From a checkpoint of a small masked image model.
Training: 4900 steps, batches of 256.
Rows from block 9 of the encoder, named by matrix and row number. Rows with one number belong to one neuron. Each number is 128 + 24 x the weight over its row's rms, rounded and kept within 0 to 255. All counts start at 0. After the name is the row's rms in percent of the matrix's.
# fc1: MLP up (encoder.blocks.9.mlp.fc1.weight, 512x128), inputs 0-63
# fc2: MLP down (encoder.blocks.9.mlp.fc2.weight, 128x512, transposed), outputs 0-63
fc1.187 088 [170 123 138 165 104 103  87 126 134 110 123 124 103 149 116 101 125  70 120 127 154 136 121 131 111 135 142 140 156 159 163 182 118 141  81 108 128 132 124 174 104 119  80 177 164 115 129 207 131 111 135 112 155 161 121 132 133 123 151 125 137 123 107 121]
fc2.187 087 [139 173 108 137 113 134 126 140 133 138 153 184  94 183  97 133 137  94 131 127 128 121 133 126  84 148  95 118  95  98  87 151 128 153 104 125 115 143  91 173 136 167 143 101 110  98  80 104 110 177 115 115  89 107  80  97 109 150 133 135 158 119 144 129]
fc1.188 087 [125 157 147 130 108 126 143 145 158  71  77 130 139 129  95 116 123  72 121 151 100 152 102 149 141 145 146 128  76 153 100 102 139 120 131 110 103 132 131 128 141 134 133 144 119 112 132 142 173 142 133 103 130 134  42  58 110 119 110 150 126 121 103 102]
fc2.188 086 [163 125 115 120 142 109 110 100  73 148 150 131 135 105 158 134 100 178 150 110 104 128 161 125 143 104  97 148 144  96 119 140 142 108 105 138 110  90 143 124 125 121 143 127 125 142 143 125 150  98 134 154 115 129 116 159 139 110 124 105 128 154 137 151]
fc1.189 114 [142  90 111 110 159 134 107 152 169  93 127 134 125 135  77 141 162  71 124  81 108 113 148 140 113 148 131 113 140  87 154  97 125 159 111 117 127 122 141 105 115 161 138 139 169 145 124 135 159 148  84 179 161 141  88 146 161 129 139 125 131 103 130 137]
fc2.189 091 [133 161 125 131 147 147 108 121 143 140 161 175 122 192 135 150 148 116 122 147 143 122 163 195 120 139 158 151 125 141 125  89 122 124 126 118 143 140 100  94 114  86 140 168 134 110 118 127  80 173 133 120 143 127  78 152 105 117 161 140 148 163 142 131]
fc1.190 104 [161 100 142 165 111 145 115 115  88 111 110 171 119 169 136  88  97 193 141 153 106 141  82 129 116 103 124 148  99 114 131 129 130 144 137 155  94 153  99 146 124 155 126 165 113 163 157 144 104 125 137 172 130 129 107 152 118 127 133 143  92 145 102  85]
fc2.190 102 [112 173 119 138 119 112  72 144 154 183 167 173 147 197 101 154 131  94  91  96 156  90 136 155 154 145 142 123 117 142 145 133 125 127 122 138 136 135 168 120 135 110 148 134 145  95  79 123 131 141 121 119 125 133  85 163 115 120 109 126 140 107 100 123]
fc1.191 107 [151 104  87  99 130 161 103 114 135 124 132 140 137 112 143 141 177 135 164  86 111 106 167 150 140  99 166 104 150 113 140 147 151 123 116  84 143 132 171 147 126 162 135 118 154 128 128 105 179 138  90 185 146 120 113 129 122 153 116 110 159 143 151  82]
fc2.191 099 [126 145 112 125 121 118 121 140 129 123 147 225 142 220 125 111 106 127 120 142 145 154 121 126 145 139 149 138 129 139 107 125 144 115 153 112 134 128 106 140 155  78 125 106 138 125  62 139 157 181 142 148 128 133 141 116 146 144 122 135 112 129 141 141]
fc1.192 101 [ 95 172  89 109 123 123 122 119 120 123  95 139 154 108  93 174 102 106 142 146  99  99 107 115 123 134 122 101  83 119 175 130 118 118 109 141  98 121 126 126 150 126 154 149 134  96 116 112  77 154 120 160 130 145 157  73 120 160 132  95 104 187 138 115]
fc2.192 087 [ 89 123 124 148 134 149 123 142 122 169 110  87 121 119 132 137 127 153 135 137 156  98 152 161 167 124 121 101 180 102  97  56 107 112 132 147 170 138 117  82 134 121 130 148 126 137 123 130  93 110 131 142 150 123 112 178 124 127 158 138  97 125 139 118]
fc1.194 093 [ 63 144 122 116  97 111 136 136 148 155  77 144 131 140 116 138 137 109 101 121 166 131  97 120 137 156  78 139  99  90 163  68 114 156 135 121 142 138 109  93 114 148 133 109 126 115 100 124 130 135 109 135 102 117 125 138 143 126 142 104 144 146 125 104]
fc2.194 115 [130 125 128 122 123 120 120 160 114 109 123  23 124  76 153 143 124 118 133 153 139 128 141 106 138 105 134 120 147 130 109 118 136 105 110 131 129 126 132 113 127 147 124 119 135 138 161 108 133  93 106 130 137 117 130 109 105 139 115 130  95 147 128 144]
fc1.195 090 [177 109 129  82 118 132 120 139 133 110 144 133 132 125 146 114 128 126 119 111 148 145 115  92 105 108 145 115 138 125 132 137 165 101  99 128 145 139 111 134 140 170 128 150 154  97  84  74 135 182 144 121 134  42 140  83 170 129 128 154 134 128 141 130]
fc2.195 083 [114  97 113 140 136 121 136 131 126 126 126 101 119  18 111 153  97 127 143 134 134 110 104 118 134 136  87 116 144 128 133  76 142 141 120 135 144 123 187 154 133 168 135 143  98 163 137 152 144  97 110 130 114 144 135 157 125 109 127 123 139 174 138 136]
fc1.197 129 [131 115 147 128 142  87 166  90 118 101 158 149 111 106 143 144 137 137 119 110 141 106  59 120 142 137 121 116 131 180 124 148 131 152 122 177 136 149 140 134 159 116 110 105  70 104 148 120 128 127 102 105 172 138 161  79 108  97 132 142 117 156 122 132]
fc2.197 099 [125 146  93 125  99  96 110 131 127 145 163 209 116 132 107 125 137  83 118 129 133 108 114 115 146 164 116 102 134 111 151  79 133 151 154 122 139 135 116 141 124 143 106 158 125 152 116 154 164 159 123 167 123 138 112  99 104 141 124 155 149 148 151 131]
fc1.198 113 [104 121 154 129 135 142 128  72 102  94 140 138  90 154 102 156 131 167 113 125 122 101 104 112 140 138  91 118 158  95 131 166 108 141 133 110 168 157 112 119 118 141 130 132 139 138 111  85 123 129 124 127 119 158 189 101 115 123 172 156  93 110 138 117]
fc2.198 099 [132 154  98 115 110 126  98 114 142 138 183 200  93 182 111 124 125 120 150 104 154 112 147 155 133 149 100 103 100 133 134 120 138 142 152 135 127 133 130 123 109 143 131 124 126 139  78 142  90 196 131 156 142 124 128 149 108 140 133 141 142 139 139 144]
fc1.201 110 [ 87 140 155 155 128  86 128  62 102 102 103 116 130 149 126 169 161  96  91  84 126 139 124 114 166 151 106 140 111  89 134 121 131 129 150 153 121 133 140 112 139 123 163 147  70  78 136 145 102 154 145 145  71 112 136  88 158 112 121 118 121 111 127 136]
fc2.201 081 [134 107 115 135 138 157 139 164  75 126 129 117 125 171 111 114  96 142 168 113 130 134 181 142 135 157 111 109 136 132 132  29 159 102 126  94 131 111 106 132  93  99 143 121 112 162 124 109 123 144 129 138 130 155 135 119 158  92 106 113 133 147 128 164]
fc1.202 108 [ 66 161 159 119 143 124 124 108 192  86 101 135 100 113 129  70 115 126 174 109 150 104 161 148 102 134 136 106 119 181 127 138  81 119 117 141 138 120 192 147  74 101 144 115 132 111 134 131 164 135 156 126 126 165 107 137 120 133 114 121 114  89  94 107]
fc2.202 103 [119 150  85 135 116 128 125 123 165 166 116 204 155 181 130 126 127 126  94 138 153 142 144 162 123 136 126 127 111 103 106 137 107 113 143 156 123 123 102  79 113 108 135 134 164 135  79 154 114 184 125 144 139 119  86 111  99 139 105 147 130 137 147 105]
fc1.203 107 [ 80 154 113 167  93 151 136 122 109 129 129 115 145 134 129 124 116 185 168 115  88 146 106 142 121  94 113 176 143 118 150 164 153  86 173 121 169 151 142  82 123 128 114 119 109 122 158  98 162 132 135 143  99 128 145 125 112 127 144 129  97 120  88 132]
fc2.203 098 [ 82 153 129 121 128 108 115 119 123 125 133 196 126 102 113 134 151 164 116 144 126 100 116 142 166 140 140 126 108 128 103 100 144 170 169 103  98 140 127 151 155 126 166 104 144 132  80  97 123 153  93  97 114 125 111 134 136 118 167 131 117 127 156 116]
fc1.204 112 [139 118 149  99 139 131 117 121  95 137 146 112 144 153 135 120 144 122 153 117 102 149 113 109 156  85 102  84 141 139  91 100 145  94 106 140 115 136 174 173 126 141 121  98 107 105 128 131 108 141 143  85 175 105  72 154 130 120 140 115 154 145 128  92]
fc2.204 110 [120 166 158 137 125 142 119 123 150 128 138 151 116 216 150 127 153 133 136 125 148 130 105 114 123 142 157 177 130 137 147 111 142 164 163 136 120 131 115  89 158 100  97 133 128  93  94 114 164 168 106 115 145 126 135 117 129 114 129 144 140 147 147 147]
fc1.205 110 [186 113 117 110 173 135 141 131 126 154 150 148 116 136 144 132 125 147 107 109 145 138 117 108 130 121 142  97  97 136 124 133  84  92  80 146 137  81 129 122 137 209 101 158 169 123  99 124 122 114 127 144  77  71 139 125 138 179 130 136 143 137 133 128]
fc2.205 094 [115 112 137 134 142 141 110 115 137  96 132  73 135  72 109 101 119 108 124 149 135 137 139 165 141 129 112 151 139 152 157 102  81 184 156 118 146 177 149 126 154 155 103 152 141 130 153  93 113  48 118 103 118 135 116 118 124 114 121 111 138 172 113 127]
fc1.206 123 [121  93 173 138 182 112  87  93  78 129  91 156 137 128 125 129 117 109 138 162 127  98 124 125 130 120 101 125 142 171 134 114 141 119 111 148 126 115 128 139 122  80  82 143 146 125 120 162 148  71  83  94 122 163 142 145 106 139 127 105 140 102 130 119]
fc2.206 101 [136 103 103 145 107 111 113 164 103 158 178 137 134 154 116 138  97 125 133 131 103 164 138 163  94 164 123 119 123 172  94 111 149 161 155 165 103 112  81 133 113 146 100  95 105 140 124 110 156 133 174 143 122 114  80 127 110 121 150 141 125 111 146 113]
fc1.207 091 [163 190 135 122 107 169 113 133 170 143 111 133 120 132 103 116  64 110  89 109 118 158  87 114 151  94 117 115 125 127  98 124 131  84  89 148 132 152 138 152 103 133  99 120  81  75  82 159 134 104 159 130 160 141 118 134 144 143 168 130  86 110 112 122]
fc2.207 090 [145 102 118 148 141 106  96 143 123 133 127  92 125 110 182 138 135 107 143 144 129 119 131 143 112 133 134 133 119 101  98 130 150 147 146  97 120 107  93 123  95 127 147  95 122 154 188 122 102  79 117 131  98 134 127 126 104 140 133 102 135 110 167 117]
fc1.208 114 [103 172 133  86 109 148 115 126 143 141 106 131 149 131 123 129 117  85 126 123 149  98 158 101 124 131 150 116 117 159 120  69 135 137 127 126 167  79 184 103 111  93 126 144 114 100 122 132 146 121 133 120 145 122 124 153 108 104 184 109 150 108  99 111]
fc2.208 109 [124 152 109 153 128 126 160 143 105 113 129 221 109 181 128  99 145 108 115 111 113 130 103 135 121 139 130 124 108 131 138 133 143 131 129 126 118 159  73 161 141  63 143 134 137 114 105 100 153 162 112 123 124 159 106 140 125 108 131 171 140 135 144 133]
fc1.209 113 [143 109 107 162 118 134 137 115 105 114 128 107 112 120 127 105 118 129 134 156 142 165 112 131  97 138 147 158 143  79 150 152 116 123 149 125 110 107 133 147 155 130 157  96 154 115 103 141  89 155 130 153 103  96 185 149 178 150 118 144 135 159 147  99]
fc2.209 102 [ 83 134  95 142 118 163 100 130 117 137 133 184  83 172 122 138 155 152 115 135 139 116 148 120 122 161 149  80 131 130 118  98 137 120 148 165 124 168 140 137 158  96 128 122 132 126 105 113 100 104 144 121 163  98 134 146  97 118 126 129 160 168 101 143]
fc1.210 095 [142 154 125 118 143 148 126 141 127 156 134 132 105  95  98  90 123 145 119 102 148 125  91 148 112 140 133 165 100 118 133 179 150 151  99 135 151 148  95 125 155 151 112 105 156 120 118 140 152 178 131 106 172  97 134 126 122 177 148 177 111 151 158 125]
fc2.210 093 [114 135 106 143 128  98 117 126 128 134 109  48 134  84 141 171 106 123 110 132 135 167 159 133 122 105 137 109 117 105 103 131 145 108 138 146  86 116 142 107  84 131 136 122 136 152 185 122  76  79 115 143 126 106 104 106  94 122 127 133 125 117 114 157]
fc1.212 103 [126 116 158 105 128  97 137 129 118 117 164 161 136 128 118  96 131 104 144  48 117 148 122 135 137 152 183 136 122  89  60 159 130 134 101  97 139 102 141 133 140 132 109 123 177 108 126 122 148 141 131 159  73 111 127  96  86 155 135 134 119  95 147 134]
fc2.212 079 [126  63 101 106 102 114 118 147 164 119  99 129 129 118 148 115 131 121 105 117 181 122 140 146 138 148 128 134  99 134 125  99 168 111 161 176 120 153 118 122 144 121 165 102 109 136 127 120 126 119 118  93 172 122 125 128 167 138 149 125 161 160 128 133]
fc1.213 110 [166 119 112 148 117  75 144 108 123  72 106  97 113 149 113 124  92 134 124 144 102 167 125 147  95 126 146 126  86  95 182 128 117 122 130 184 136  92 144 150 105 102 133  95  97 178 119 109 123 110 163 127 131 130 149 106 177 120 170 130 146 103 172 131]
fc2.213 102 [126 136 115 113 126 120 118 124 147 105 116 192 128 213 130 139 142 132 138 119 131 123 144 129 139 173 121  95 135 138 116  89  83 161 102 120 117 132 149 117 167  81 158 166 131  94 104 119 120 156 119 113 117  96  97 117 130  75 165 106 120 143 104 115]
fc1.214 113 [124  87  91 146 145 128 102 153 122 125 125 150 106 139 110 125 125 143 131 134 105 133 161 106  67  95 131 102 101 113 150 164 112 121  95 127 125 137 127 141 138  79  92 106 106 121 108 168 185 139 148 152 141 122 127 109 120 111 152 134 134 186 108 122]
fc2.214 098 [110 129 120 131 103 143 108 104 107 162 123 195 114 196 113 141 136 129 133 146 113 135 129 130 156 145 141  92 104 124 114 135 158 112 149 124 125 134 143 134 127  76 143 154 121 122 127 131 151 169 119 122 156 113  81 138  99 121 156 168 144 126 151 136]
fc1.215 091 [165 167 114 146 121 135 124 145 112 132 105 122 122  97 161 104 135 141 117 132 144  96 104 140 126 166  97 131 143 134 115 173 154 142 100 153 122 157  99 129 108 113 120 167 139 106 179 134 128 149 152 127 139  98  89 117 102 143 115 112 118 128 117 113]
fc2.215 101 [111 103 126 136 133 122 134 131 141 127 115  19 137  57 114 121 126 127 129 128 116 127 132 114 128 116 126 120 114 160 121 124 139 110 107 116 120 104 114 133 108 149 131 102 135 130 187 128 114  65 121 122 139 138 137 129 119 135 136 131 104 122 120 121]
fc1.216 100 [138 127 158 104 121 114  78 113 150 200 173 134 128 154 114 137 105 107 128 133  99 121 111 118 181 148 120 151 161 129 134 146 127 110 108 102 162 124 190 145 160 108  85 125 148 146 148 103 144  90 100 111 173  96 114 144 157 132 147 163 142 141 146 115]
fc2.216 089 [113 175 143 108 101 113 160 148 104 114  99 134 139 113 132 115 138 168  91 118 147  90 107 158  91 120 112 124 138 105 139 136  81 137 146 130 125 140 104 121 132 148 160 133 154  95 141  80  81  90 104 139 114 101  98 154  93 152  83 123 139 139 113 118]